Rows from block 3 of a small sound classifier, named by matrix and row number. Each number is 128 + 24 x the weight over its row's rms, rounded and kept within 0 to 255. All counts start at 0. Numbers have three digits each.
After each channel's rows are labels from the 100 clips, of 14848, where the channel reaches its highest value: "responds to" is what is common among them. Only what is clearly more common there than usual is listed. The data: synthetic speech, music and everyday sounds put through simulated rooms and audio effects.
# conv: pointwise conv (model.blocks.3.conv.weight, 192x192x1), inputs 0-191

conv.27:131157125127153166142138140134114121168127106108087153098163107121127137132153105183128137101119124132142157098103160083091157168128152157141116086139089178134109137141093137123144142146097135127112150100108127159114170146098134130175102152130143122145120129104095149101084165134126114150128123091114122112099102137108147088142151164138124142107104104147101095086178141095131091179150150127159124138112078109117129142156119093109159157132152140119136173133119117119074136138113089116139126122138107105082135136173132148078138128109141101112127111104159123121110120150129178169
responds to: dry; everyday sound

conv.84:146123097107169152106116103099147133144127129112101096160127094119113127120135096123135132200151148122118150078122131131115128108159146088142145091143139145147117141168156139123133104148148109125114129180149176141143140102134137174108155095125106127133147170126132139090146144140134095139152130124143118100165119123140104113118120132093133123114107104137095160183133119119141183072110124186149095129189119144124103116105157129114095131137187124098176154144116131136076091130149096116125096146119139132120106160101177115105094081123107127106141134098118111173113126108135122128
responds to: number of effects: 0; dry

conv.162:081200121107167172163173138140146110192150142106121136104142105151107141130162158108103161114103125089163130109138142151119127119162140115068123095086154132107141148143090117106086141114094166132115115122102138100086123097105150097124113169135122140156098115129114120119122132125173132096120162152098148100110131132123129149118129117117098170094101125109141096156109163115096152131085128140132155125112130092129107131126144136166130121129096095129167144112111120146120063140141155109149123143121080121123150123121075162153108147128126173116155112142103139121126160116137136151
responds to: dry; speech

conv.53:150097117100136145121116173112119118133119098134131135212127153135194100140111155113099100122128141132177137078133138120106126168101148146105142178115135102136176092159108151182095129163100142129145128146095087144103137130153148103119159129100112144113140131123164137114135117140172154127168107133143172113107136119114096120118120098147102128148158115205126085091109121137134128105100134121120095123103141169116115123118086126086141141131106137149106141111122148112122090132158149105135135104092136137108149118098116134140127132126120127140169132100168098130111113171161133176
responds to: bit reduction; number of effects: 3 or more; dropouts

conv.101:132137133135115136097142143117190139120120088115144103136114106130112100112129091168135069097125120121155146133100094132110125115114150135078119113110109121114119091161157102126199132148110117117149126184163106107146163132123102133150084152114101085144136135136121116128130129150123105124151110138147152126143137120113139109115128142131072126096135102131143143172145135123157128126151139109074117111119150132116108173129145103088084166112129149143086077076102118109115114118159126147145119101134113157123131116126115127074113132106147168107096124104162101118071137140129171056
responds to: drums; dry; distortion

conv.11:123075096124125162106151111106107131113113141111096122149150091135115102104132113183140156086119120134138137116104103125112120129153119127122129116086126125132171147113118126140096177119097125134139116112173168118182125141156121115178137119136119150091124163127135157144120161069097117146149123150138151066164115166123104113126131181139154149136114108139218146147119087135130131174143165140104104100099129101113121166119146126118124109170179099130108153136141142108126140121152116105074176123121135119118127131142105125130123114136122116146103081098115120138139190143126139129
responds to: dry; everyday sound

conv.109:118112171129127089085137094102158144149102134138145125112105123162140123094106142108104137097157133101130157130109128098089142124109114128107117100113099115150095119118115116117121162145140115130098099107143157101124130104138119145137087065138134118091117185102150136115113140138113120126092124084132127184114140141079161106116128142107098119106100142094122128117116089109138112129160158072137164143125110106167108158110130186111126108129088107089138108149115152116132137111173146146107136141150186164148099150091109086166154101162130077149136165119131111134177149135113129122
responds to: everyday sound

conv.36:111156112128125091117142127120126115125147148139150157099129132093173125136121146121128165131170120099093176133113183109126113121118163095128105141145101124108160094124154151184105115144106124154074100182160097137111128172161153117135119153189138142161138130153122125112104119101158134136111136112105144085101153175096109143124103083147154105156135095106124106101095123166124118120154168136156146064125124148102093151140147145118155129097147144131122150136089097090126142114152109135129159145110138116105156114082113146140126158096113123108159143136149153149132145175114102108
responds to: everyday sound; telephone band

conv.141:135103123141118125151164199145175111149169152159102121134166152153138121141118141136115123120153130079137144159161113117125138131116116158100130129130130166135178139157141120145161122151142132088114146137154102145167155116125131140167161097122100141110096134140104137125124143136124144181170131175177122126152121136103136159184121130115127125139174134190156117128091157162107133134157141107101122146115136132169120119155104127135131147178134121154083146126095157089107138098122104186111124123100142162136129106146178134144131131091130122117168127098173136167104131161138113097
responds to: dry; everyday sound

conv.166:121124148146159149121110110152102139117075136106162150143112099111112116161095137086131090068125131114139124097105086108132116143120142097109164164188083112154094166116154128131137153142145171084146114097129126136136110108106146117138073145109138162143122156120140088145140147142145180130115083136105170086177127104116141079121115107097119110116137149147123108132112146127151108127155167096090144150129078122109124121173118133107102113136096131124168136114098142130103107136073142156110201140127128130119099134126154101139147112100134131092106137117137118145098118125109119136
responds to: dropouts

conv.128:122145111124114165159094105136114175132140110118142109109122115089144145116117100184125111120134086138128143143087141133092074143176109123120103117047102096087164128148126163135123112155117137163110098110134103174114156146135119123119123138136131106138135108152109136123118112107168151118119135165152103164121102148099098185083126104104103163106093126140171125101140121131089126125117106091121153161120130133106112077153149100136136132101084124117156110149144145120090105136110133116146114180127134144126147119155096118137113145124110122140110119136191083147144124170143097090
responds to: far; reverberation time: 0.15 to 0.3 s

conv.130:116102122130125137128127123152118185185139129059134123115092101121144138091107120130121075135133129124128137173084149158131089126138128138144089113133117165161108162131096149145105135118129163134154142104094143119111143146106176163161181092114099123138098103112144147098119131130125136117145130160117179114115099152141132154133162142114122153156105120130140118098117125156106116160151125120127159144111171107113128136126175138144151103139126085141075098089141145150132174134088162097143159121102136114133099115114172144091138167102138148147114115109130153192139130165161140113
responds to: everyday sound; dry

conv.172:133084163133164121140133146157108142123162131150144123122150168161147164112107166133119133091122195168112117100162137131127146154093132073095139135121142143130175117128090138111105136131180153097122152145129143118149100126107129130144116100143133157149108111133169150133132108150124115103140147140123129113174131114176100113108132162125082119130130086139104095160170148159132137124163145133101140112127130123111140093119147134114147147109104121126114085153171117114100127135103165097172192147068135112151126138109094153112118096150105147104107100194116112123120120136090120160
responds to: everyday sound; reverberation time: dry; dropouts

conv.72:138151103102162100124142124148145119122153134112132087114129160136107134093122120113142081146151114134118137148082196098120105140101107114132111110123147102105107136122121125120181141123156130135128131100173131116125124103101101096179124089164140136165100150141151142110150124152095146111135095150116110151090084113137137159181108090132157132126110085129164103151089121141153123122123109120101137137110135123152144166173127126139149063122116099130143187113141171161142159123131137120132134159103118113153118061151085117113137101101157087105142099181116134138161119149110122123
responds to: everyday sound; reverberation time: dry; wah

conv.51:149097112137129123118133122123127153127147137123131138134110111123132156111117095150133128080107065103120104108153124160113187158139170088141109111108140067136118104112160135135176117126114076067146148097111094137102146132113137122109110123088125099145125092131133156116104130131125119080110127082117177110120117109158147107111090112149088107174104141122139132111111151109085095105134120086138111158081095122118119105087139099080129099111118137137120116114155105104158093104141151091126130108073130130133101126148118135104111125149091141083169134120162118141107125116157140172
responds to: bit reduction

conv.45:123114157166146122173137109125142112143113196099071097111142101139105094144119151101121127134132124124123125112143093119118148168162124107131128091141139116129125179170133175099110107146128114137102104170147106097116125114126134132127115155119091128131140125118090115182115081132119119140131149139132137113126149092130125108118145135103177093118131136144109109117121093136110153130136132139085126144158103142094136098118142134051100125099128135084130083110190108162122159119135133123103098126154106071078155119112154109113124111150095128142137134076118134135144133160133064160
responds to: speech; dry

conv.86:184120125142152134143088169099150157112113142097135123156123105151098149149084166111123130115123116133126147106158091105122165153137110145115156151134152083120146125149124127161162097126103125178091083110119146123129122128146121164103134151135120137184130115112120103104153148149161094094130131148143125143127095124143122176115119155108119144163166138140155102129102130121149145125120085116152136110121171132125163134132098091155129124081113145133099064137133161124115105134109098171129096152123109131103107092177088103107109153165095121113094144099184097122134158109145089128
responds to: bit reduction; number of effects: 3 or more; distortion

conv.67:154141061129103097119167110118148138126123116121135117132119153102162130138120117114143130093117155177115153105155145099094060157173139151114127128136132120161169141124159100107121127127126111124145126139143092190143145155115127128150087104125118101110112125139157077051147130126167143111129129127172103146106137114101221141136116099113130162134129113087133123144121113145152151147147111145136126128142158088109216111144128112093112134158121155115101118139116144115142113147143118114128082135130130117139104137099117126141087153098083127144132121144110142135127157111137097112
responds to: drums; number of effects: 0

conv.132:128132138151100160116159133163150134105120105085118104112118172140165166143111159111159156110094108111085131122154142162127084119123141121130155144109170152112139109117111113133104107124151117165127159149165148144120155127118106138142135125103132145116144126139125084109134119124148153147123141126154166174163141169139154141147129130124132169129174130150117111132103129116145120124100112134135113099102139144089081173116116117099105099141121144122135119157154127174163137209155129162160133109140117153150159138134202182106157108137154109131107165163076136132098087116102165115
responds to: band

conv.173:192159163130112131144163117112131139147147108084120129144117142163089115162107177124106144120112124089117096101159125120133162162093097098148115132146140171072157138114112123142115134146157118091129156139128159120130104102160127114091100114119115132135164106086155113138103138127123110117149171122123136137146117166133151121136129117089091164105104138176156085142148144049134153138101112125080109106123140115129086110146150133090129149125115106132154150171095096120150117146146109159110111093148094134145100122096136088092125139105134139135127104090163139157152124109112095134
responds to: band; tremolo

conv.117:118107131099106159120113120129138115097113106091111129139100129136156100077150120107124079179137133113119158121114147092162108122112118088124109113119117143131091126114086146130100110106097105100060150100119131105131105096166144117138137145097142122152125092145106113137117154190150054101154117143156091139138094110150149164088148143109138096157130095126124104124108120138101130104138146156079153079114077155175115109131126136098101121169158156098158172118116115137121147108124102133118136144125133133138120105118148162115128116113110142096118134133102109172143161146083104129
responds to: drums; number of effects: 0; dry

conv.129:127139132162116112139143129132106136113140144148108124153152144149143144138133095120128108172127129072118163126116133088112157124109149121106141112156120121129107086118163119153101117127133165110153119163151114137137129174155098121110143156123153144114118136151130127129143168126134145124118113130144205137135116125166116117153193112099110110124117110169102117106107164151117113114099121109105194141156105119131114100130090128158125121115103110094133145137099142160100131134126161102209150154142117132099121122167118176161115156124127146132054108167155069086112108102100153152
responds to: everyday sound; reverberation time: dry; dropouts

conv.181:139149126133111132121117080119109115110115174135141118115076106084132106101107115136118090089146130130133123168130108114133153095107135102068078120128109118123105115128133140149126084142125097104120161176131105110119134152108125098155151107128181111134140156143079110115140151118161142121112124120150115120102133119112156102151121082140110115071092148136143125161133139145115104111161105154150134104149135125103099151112163104095171159113078141172109150180168150190135164132163105110123116132127116098133089086152146128161125141132128128088110116137104139159128162179116125146
responds to: speech; dry; number of effects: 0

conv.71:115107158165115117117129117113187106099133186129127087134116085114114110130148078120134145157119146125136205169091124173141113141107166152126123188121135129117105098110104110129134117131109120113104124159124102129083114105124152125157139172128170104114102168133116158130105092126111121119146121150094135139094124167142137096151130145131116077138111148119119119108136100137124169076162138127108157100118134142125090127114148117122066110110121114116159106136133105092120116097124082117138111085120113122104144086138098090156110110122137135119154159101154109118109150084164131102
responds to: everyday sound; reverberation time: dry; dropouts

conv.82:123125140166130092120129137105132106114153142145139145142099142109102119166149198103138150094096143152126087125149108078128121097108127134165085110107142130090145141137138134142153122129155099146120141138162145123129140112136157130134175120145147152124103110150132141159148084129140109150085066123139111146144145100117080155140078128126118108140125085126129117155100103078114115102166105125107134136142134158128176129103117134157111192142115144145105126145128137136174154169100087127135139142120130134107120109104110196103125160145132136155069133165120107088136124172109106093
responds to: dry; number of effects: 0

conv.50:112172135145140108119102173187132124109163128131090127101136146148134128135157155122074112143109183129134122090095080125124134136126130151125124137143176164107117166102109139157160134098125158109120153144142084151127137160115170131162120177130143139154133116120124164100107154174096114117155098099143168148139154162123161098126101141142111128156098108169120095095125121155111087113126138088158128101102110150132122138088118110145150113092164145107136144101141153144153110129113154102141158117135082132123110118114151082182111157154149109125116175131111099125155141136113108094
responds to: dry; everyday sound

conv.63:103126183100075185160075152113158088121100140126099110109160120157135130133161126173153089134153116132125119152095126131139149141146159112148113153132142133117113119156101084130087094171146113135163103134128129134097097117138151097093148134119112136134192157122139125140120124171135101110143093122077135110089136133141111135124113104059103110131119107118101107125147148117149144111090135107120121099145129119120138150135122146104135150122095087100129121117092126177094130141125158158103134171167162127163102102092155118102116123103106148139116160135081131131117100108131102162
responds to: number of effects: 0; everyday sound

conv.151:123139125140147149108086095192122081126097092096145167172144119123175112103137101150097159146110101122148096153130100161090079129151118115127140111123134174116155074120109105119141110146149096156125138156090140116130103144105088163078137138107105141130120114142136127100154129121150138087109153146120102117095135120094115117123114157076114145160103130127105196104125117165131145115115079106094124139105168160129124113115113129122099105128135147135111166129109129136145123124132105134141105190144126110146133143149095082114113166144149141115151125100141093102125129138156119177
responds to: bit reduction

conv.88:115131144131087092152077126106119130127095126112137130122155119122154113104123146113138118154132097182158156130110140184078130138154136135157122098197108147105095148127139166120142126122144157146144105106131140142166171150132123106126113136085149137086128133146085102126094171169103094170122105133121103110126134134113107119164119115116141094157178109136112122109164091139135107130099145143131152172125181137103109095134110111093123110112147114112141134117109163108113137094160129112141115113095138105083098122125105094182108133138098162095136131130110135149120079119071118155
responds to: dry; tremolo